{"model": "image classifier", "arch": "vgg", "activation": "relu", "widths": [64, 128, 256], "precondition_frequency": 25, "one_sided": true, "grad_clip": 1.0, "steps": 21700, "batch_size": 384, "epochs": 85.5, "weight_decay": 0.08}
Rows from block 4 of a small image classifier, named by matrix and row number. Each number is 500 + 25 x the weight over its row's rms, rounded and kept within 0 to 999. All counts start at 0. Numbers have three digits each.
After each channel's rows are labels from the 100 images, of 14848, where the channel reaches its highest value: "strongest on" is what is common among them; "peak on" is the class under the peak. Only what is clearly more common there than usual is listed. The data: simulated stained blood smears. In brackets: how many of the 100.
# conv: 3x3 conv (model.blocks.4.conv.weight, 128x128x3x3, each kernel summed), inputs 0-63

conv.56:470484495483517522483495507512467489457440509495462492487452505501482481559501472434503463503519485470466497472470498520539476468456496508461486505484499485522464503453468519486507444507498530
strongest on: target cells (74)
peak on: small cell (100)

conv.127:500521528481487521470505520497490531477500536510458502496464465487515488497519511497477450517552533486452533489489519546533516494516490477493475473509479506533497472505482516484495468443449456
strongest on: teardrops (95)
peak on: small cell (83)

conv.32:493526477498524536504513504517566502482510505503545516517507494498488503532550542482517559484460502467490514476480419554440504526495517497415527497495505476525490505485491505499498494486528507
strongest on: band-shaped nucleus (67)
peak on: large cell (68)

conv.112:514490482531488480516478496547520529461480514470490508502462482509506455505519527432499452506509485493462468514543471532518496497479515483492524566521514520503475502493474446447484489488504476
strongest on: spiky cells (69)
peak on: small cell (75)

conv.98:502511505506484419499491451482506498473487523514483502498505501528478479509462436529487511462511504475483521508509512526493474510525482503473517461533514469554476460519495489500496422459470456
strongest on: small spheres (96)
peak on: small cell (93)

conv.95:519509480508500509508501498482525532470514502472441511490534515495497480462504525534494443516488530496491440518522510504456490496487534493568476489499498503510495438491573514519480437506520540
strongest on: target cells (54); two lobes with orange grains (45)
peak on: small cell (56); large cell (39)

conv.96:491475467509485506463496510439506511486512502507512510495485498505517534429458433498506475475473473463499501502483496473527510493492478488502506496480475464480508498478518500470506466479481506
strongest on: teardrops (85)
peak on: small cell (81)

conv.68:508568522503494476480550513479508491475473524537475509503509516493471541512495522517496458471526470513480480523490510502461502500552459483480515486526474497529466465503510465473489443476489484
strongest on: ovals (85)
peak on: small cell (81)

conv.53:529480542497504520557509474490496512483520518497447503472514489549521482522501481493483485499496529486487491479493468504527492443496477485510482500489505540506508512511520470463466487467528491
strongest on: teardrops (86)
peak on: small cell (93)

conv.30:554490505561467485503463499523490506483524497497499508490503511506494528529482552538478489513541511482511507497527491484506556489538510486574470529500494496471502561508447499523501475509518496
strongest on: two lobes with orange grains (57); lobed nucleus (36); discs (36)
peak on: large cell (85)

conv.125:518460498486461497457483481465503526457466478504462463493490525518509466492510468522483491495480527505478516488490478550487484516519465531505454475495527510500474480476546478482517501476479467
strongest on: teardrops (64); small spheres (36)
peak on: small cell (100)

conv.122:526496503488504488489480502486472517453493468499489479500455514546483494484518481465533485436541512508492520509473528565525501481506489509494508466505492519527528516518493462513509441503530502
strongest on: spiky cells (72)
peak on: small cell (87)

conv.94:486507542506494451505521475521519496479511512472529509548472502557529492519523544502506459494516512492498528503510523489494514504513508478412519536501493441542536477478514504502512441452507469
strongest on: spiky cells (45)
peak on: small cell (91)

conv.114:474539511474552520500521485536489448472498478534517494467476513529483462497485521485494467520523455514476520479514543459489477492481558498465558534484494481506520534499498515500424495498498524
strongest on: discs (100)
peak on: small cell (100)

conv.82:466493456548500546442507503532518516485547505496455521487518498482505515507520580520515505470493496489508506552522475496431497507521528504489491567498476525534518511487493494519489470504552503
strongest on: spiky cells (99)
peak on: small cell (100)

conv.89:488484521488476522461504518459486543483513477535448471509482460510480493494503501517517445486504544450461516528525480503518505498498496472543468504502489540519466498434508491505502488467497467
strongest on: spiky cells (100)
peak on: small cell (100)

conv.74:490510497490458473492490491470481547476485524523497480510482476517481491522484518495471489478530528498491530504488476514491480489529512477486469547510473466495488516477486467490503427431484472
strongest on: spiky cells (86)
peak on: small cell (97)

conv.100:492536538467502463530513481479482476478524466505529493444447505501487513504484457526490448499498520484460482495471486465509503448467485512516441515474477499556496496484526497515470452468471474
strongest on: spiky cells (94); kidney-shaped nucleus (32)
peak on: small cell (94)

conv.54:486493494466515475477498546497518477497465526457521485472465459526509512513486494501530533513509490508479506489459515524491505478500501478440489521506480475507489416458501509520488491490477466
strongest on: target cells (59)
peak on: small cell (63)

conv.48:502526466486515493518507503471494503464502524554503459422465484470487489460509499519509491484495489494468494457458484498458499466467510491486493506481469474556526457482482497493511493487485508
strongest on: teardrops (57)
peak on: small cell (99)

conv.66:491504458490517508545497491498506498482480512480532495515462512537503483479515450499474468516546478471498490526512490483522493510490519485422516545492505527492493408510555498467520506509470519
strongest on: teardrops (64)
peak on: small cell (94)

conv.90:544498486488508509477502521492501479466466486493459509471483459540492490508445469496483441442506468500525503518492510506474516443480504511473507467484508500524481427475490521518462487461542481
strongest on: target cells (82)
peak on: small cell (83)

conv.123:468446552462491499463490499480480497531473431516492466483527493557523500481461505553530464480486521508493495525480522486503486475438505462472507488472473477495503522493490486500490519511514459
strongest on: small spheres (93)
peak on: small cell (54)

conv.121:504445463512502525490469507472503521471500514470482460477440442517498480517531541538530491480514513471456523524491486491506497502483477481470518530481494473481500428496472522499531482528464507
strongest on: spiky cells (100)
peak on: small cell (100)

conv.81:464487549504489522493520476489466492482446510506457506524519510580510499477467477497506463501514512495492481521505527493505466488490506477490493485505525519479516470490530480467470467481487500
strongest on: target cells (100)
peak on: small cell (100)

conv.28:507500541514527489507464497504511506489465499493483507512472469530495506536493502514481437465507523495451551481499496528459511528525492499473533483504482470483512465493474531481501388474479524
strongest on: spiky cells (57)
peak on: small cell (99)

conv.41:463487470471498519453514459500521499501466498493502454484441512551448482474476489477515489470519475470460505485491484514481487498498514486483502476511454460544531462474531508474490495509473516
strongest on: target cells (99)
peak on: small cell (100)

conv.60:501501446518511541547508505508493520482474520479486498521496509532524518494516449458486489473522498473489471500498499493524485468518503460477516456493544508491514528508505506457511499476498511
strongest on: discs (47); crescents (32)
peak on: small cell (56)

conv.49:471520452511510492544485457544483506430451531513518480499490476496488499506515460524495511521496484495459517512512500475509487501492504492476488514495530499473525512497527516458514498431481482
strongest on: crescents (63)
peak on: small cell (88)

conv.126:506495509517509536477476508521491507509508514484457510460484471483516497418521533508512439509538523460464482515486513526487492481459487512476497489509536500513474433507513485512507456499501490
strongest on: spiky cells (96)
peak on: small cell (100)

conv.13:492486514501452504483465504487457522468505519525475467488460498555494511496537508548518452492506502496476487486525533531522511526503518452464486515489486509509530488511505522500478420484462484
strongest on: teardrops (88)
peak on: small cell (56)

conv.117:516531447518443531447485509470546532460521508486493524509503511507502494474517503465496494513489482488543518451498472524490475517488500462506438500511483471512487514488513505510536497522495521
strongest on: teardrops (72)
peak on: small cell (100)

conv.33:481483510490516506491509477489514529478514525524473467500497484500503504488492478518492504461502536475468484476522499541478500519534513483529505488516482488563499519470517557515492456452469534
strongest on: teardrops (75); kidney-shaped nucleus (32)
peak on: small cell (100)

conv.87:506498460495553501496498517499513504517486527488562512509473484528507511449512479504468481512522507460492500536524494519520525498506529467474524528487492501496503438501526508461511481495472493
strongest on: crescents (94)
peak on: small cell (85)

conv.72:455504505471506452505503487520517486484431491516475515492481441485445498493488496504490489488525510505486478481533530525498474480462481468506483460484515512504506525492483487468476456472464475
strongest on: teardrops (64)
peak on: small cell (87)

conv.19:507494494505535555516494498504543539455540500518470510504461507507513499446566543502503458468527496486472509540540481524494488519477513491520503499500518504503493495499534514520511439470523543
strongest on: target cells (83)
peak on: small cell (100)

conv.109:533500467563478508505522498509462493473503516518495534459477503472518485511521520498494466539514507514511513503487497484490497476521516525517426500497498500499478539489481501501521524495494463
strongest on: two lobes with orange grains (56)
peak on: large cell (51)

conv.46:490516478510491463480511469469468478485455502510494507488456512515481443493513476489482436509489503503446498487503494477509496475494530451526495508484504492510536525498515478450482419496479532
strongest on: teardrops (41)
peak on: small cell (68)

conv.55:526481514471489504475544481506518527460522530512507512464461458467521534482524511504492544523506532482467511468484481510472522480482543516491461506493521461528539514492541518529497509429511483
strongest on: teardrops (61)
peak on: small cell (58)

conv.75:506519541464501472491495487464504476499510517487538497507476456500522495530487506480491495457537521507484531471467503534527533459458457516472511525526480465542492493503490502493528448485510450
strongest on: discs (85)
peak on: small cell (97)

conv.40:489485463502524547525470522502530469497432478508530526483479502507482484483485427478462451515500467489484460478495533479540466509497519475503508477509515538484487469507562488457527485507453512
strongest on: discs (100)
peak on: small cell (100)

conv.61:470496499485502444490476468486428487493495507475517468502509507475491500468478474501451497478445504500512452529506510489504502467477520506578459510488483523495493479507529513492490495489510490
strongest on: lobed nucleus (54); spiky cells (52); band-shaped nucleus (36)
peak on: large cell (55); nucleus (45)

conv.63:503481518496487507483498484475469481511523497519460494492479471483503502494481467467487468465500485498475483504468475534514516460505504500515518507513459480568448513474516479449473479495521498
strongest on: teardrops (63)
peak on: small cell (92)

conv.31:449501500481492502518508496474491536482517489536463497499542476504460474510470474502513478497511492495472487475512452512534500504525459476500501515465473492544474529480502496488458497471469482
strongest on: target cells (99)
peak on: small cell (100)

conv.29:459497546508503488536501498543483485520442485499534508505476485504459499494449482504519448449535513514464492494493520497532519466461532482511463520505493506498511467448522498487474487510490509
strongest on: discs (50); crescents (41)
peak on: small cell (62)

conv.78:489471520501501506491490508462469486520555528509437467499515475504486522466538472520508486465463482483477485494456541501439500498462464506470523487514498542478470460526517562528470523477485488
strongest on: teardrops (89)
peak on: small cell (77)

conv.59:475490521479500519486511479495464480491535467505527501480446475547459481490486516518514459503513500539453532489512495504524463540485514505453501579513469472490496504488478532497456466484466524
strongest on: target cells (96)
peak on: small cell (100)

conv.47:503499468507504524494538477498477492491532524462503514526551494504496489431520541520488500498489493509509468511494510527467517489508509518468477478484493483520522670500486506534489488513513503
strongest on: band-shaped nucleus (55); lobed nucleus (39); spiky cells (32)
peak on: large cell (67); nucleus (33)

conv.42:484523491461494492500466514450510509485468426526510551509485493491527496493474516484487458508490504469472492497432505516500490470471513505481508521479467476524498515467523438486508490495489518
strongest on: ovals (59)
peak on: small cell (85)

conv.16:503532536474499492489468484504490522484524499481481495496498501544520487473512521507518461502518503489485517460498492509520539480491528521527480519519491540528509424498511491470470436479435503
strongest on: target cells (96)
peak on: small cell (97)

conv.52:500466495488476541464471525498501522514491470520450501512496490530470463503500509508524511472519491497473521459478517480496503548500504455525518470476431511533463538464523474476505470506481517
strongest on: target cells (51)
peak on: small cell (89)

conv.70:472516551458504482485538462507498483502497495462449469521500487527493509469498511509526461491486503508473498498483507506465449468490481509489501429484497511479507458521546496542468493494547495
strongest on: ovals (98)
peak on: small cell (89)

conv.11:503501538489498451480536475491460557512517508498486526501469472538517500500511492490499456518509511493443552489539517470557514484485510504437489518507501480566518451495509473503463473496467491
strongest on: ovals (80)
peak on: small cell (67)

conv.8:486479504512478484478509493485431471475472506518507487511505470516470472475478466512482441490497493496470504474506495501536506508469485477496507462508507497508484521483520491484507486454451467
strongest on: discs (99)
peak on: small cell (100)

conv.39:501495512486492498475494513455513512532471449545514535515479503504496520491450512474475434481531510429503504505525487497527465496451502495520492509518478500534476511460511453503472515536465526
strongest on: ovals (97)
peak on: small cell (94)

conv.116:535466462536501540524479478497546539482494496498508486492492504512500477478500466467526490497509508483491499503517516530505523475492529499544496444521500543446500502508555470400499453496509498
strongest on: target cells (84)
peak on: small cell (96)

conv.85:514532493528459477484496457469489505464475479518462482513449511508473465482535541508518457531485481516472473499482490533495511498457495527530483522469486490530538502475520459477491452528489490
strongest on: ovals (50)
peak on: small cell (87)

conv.106:462490543464497518460489491501489507505484480505487508501479526523508488485492496500482472487551510462453489496497508520540472490509509499478507511505498501566495481498526489485476472486501513
strongest on: target cells (87)
peak on: small cell (99)

conv.22:511476452471390505491490521555526526481483514478501492496482503492460455481502490491517515503496506497507514491518473522466514473462508514495451511483478501532517447471557486494509495526473481
strongest on: teardrops (100)
peak on: small cell (100)

conv.99:483525536512543470499524498459502493506504505491514535517475529507460530503506470487481476502484531492497492514537477518492458500490454538506491551516516521554521557486504503533474517444476523
strongest on: small spheres (94)
peak on: small cell (95)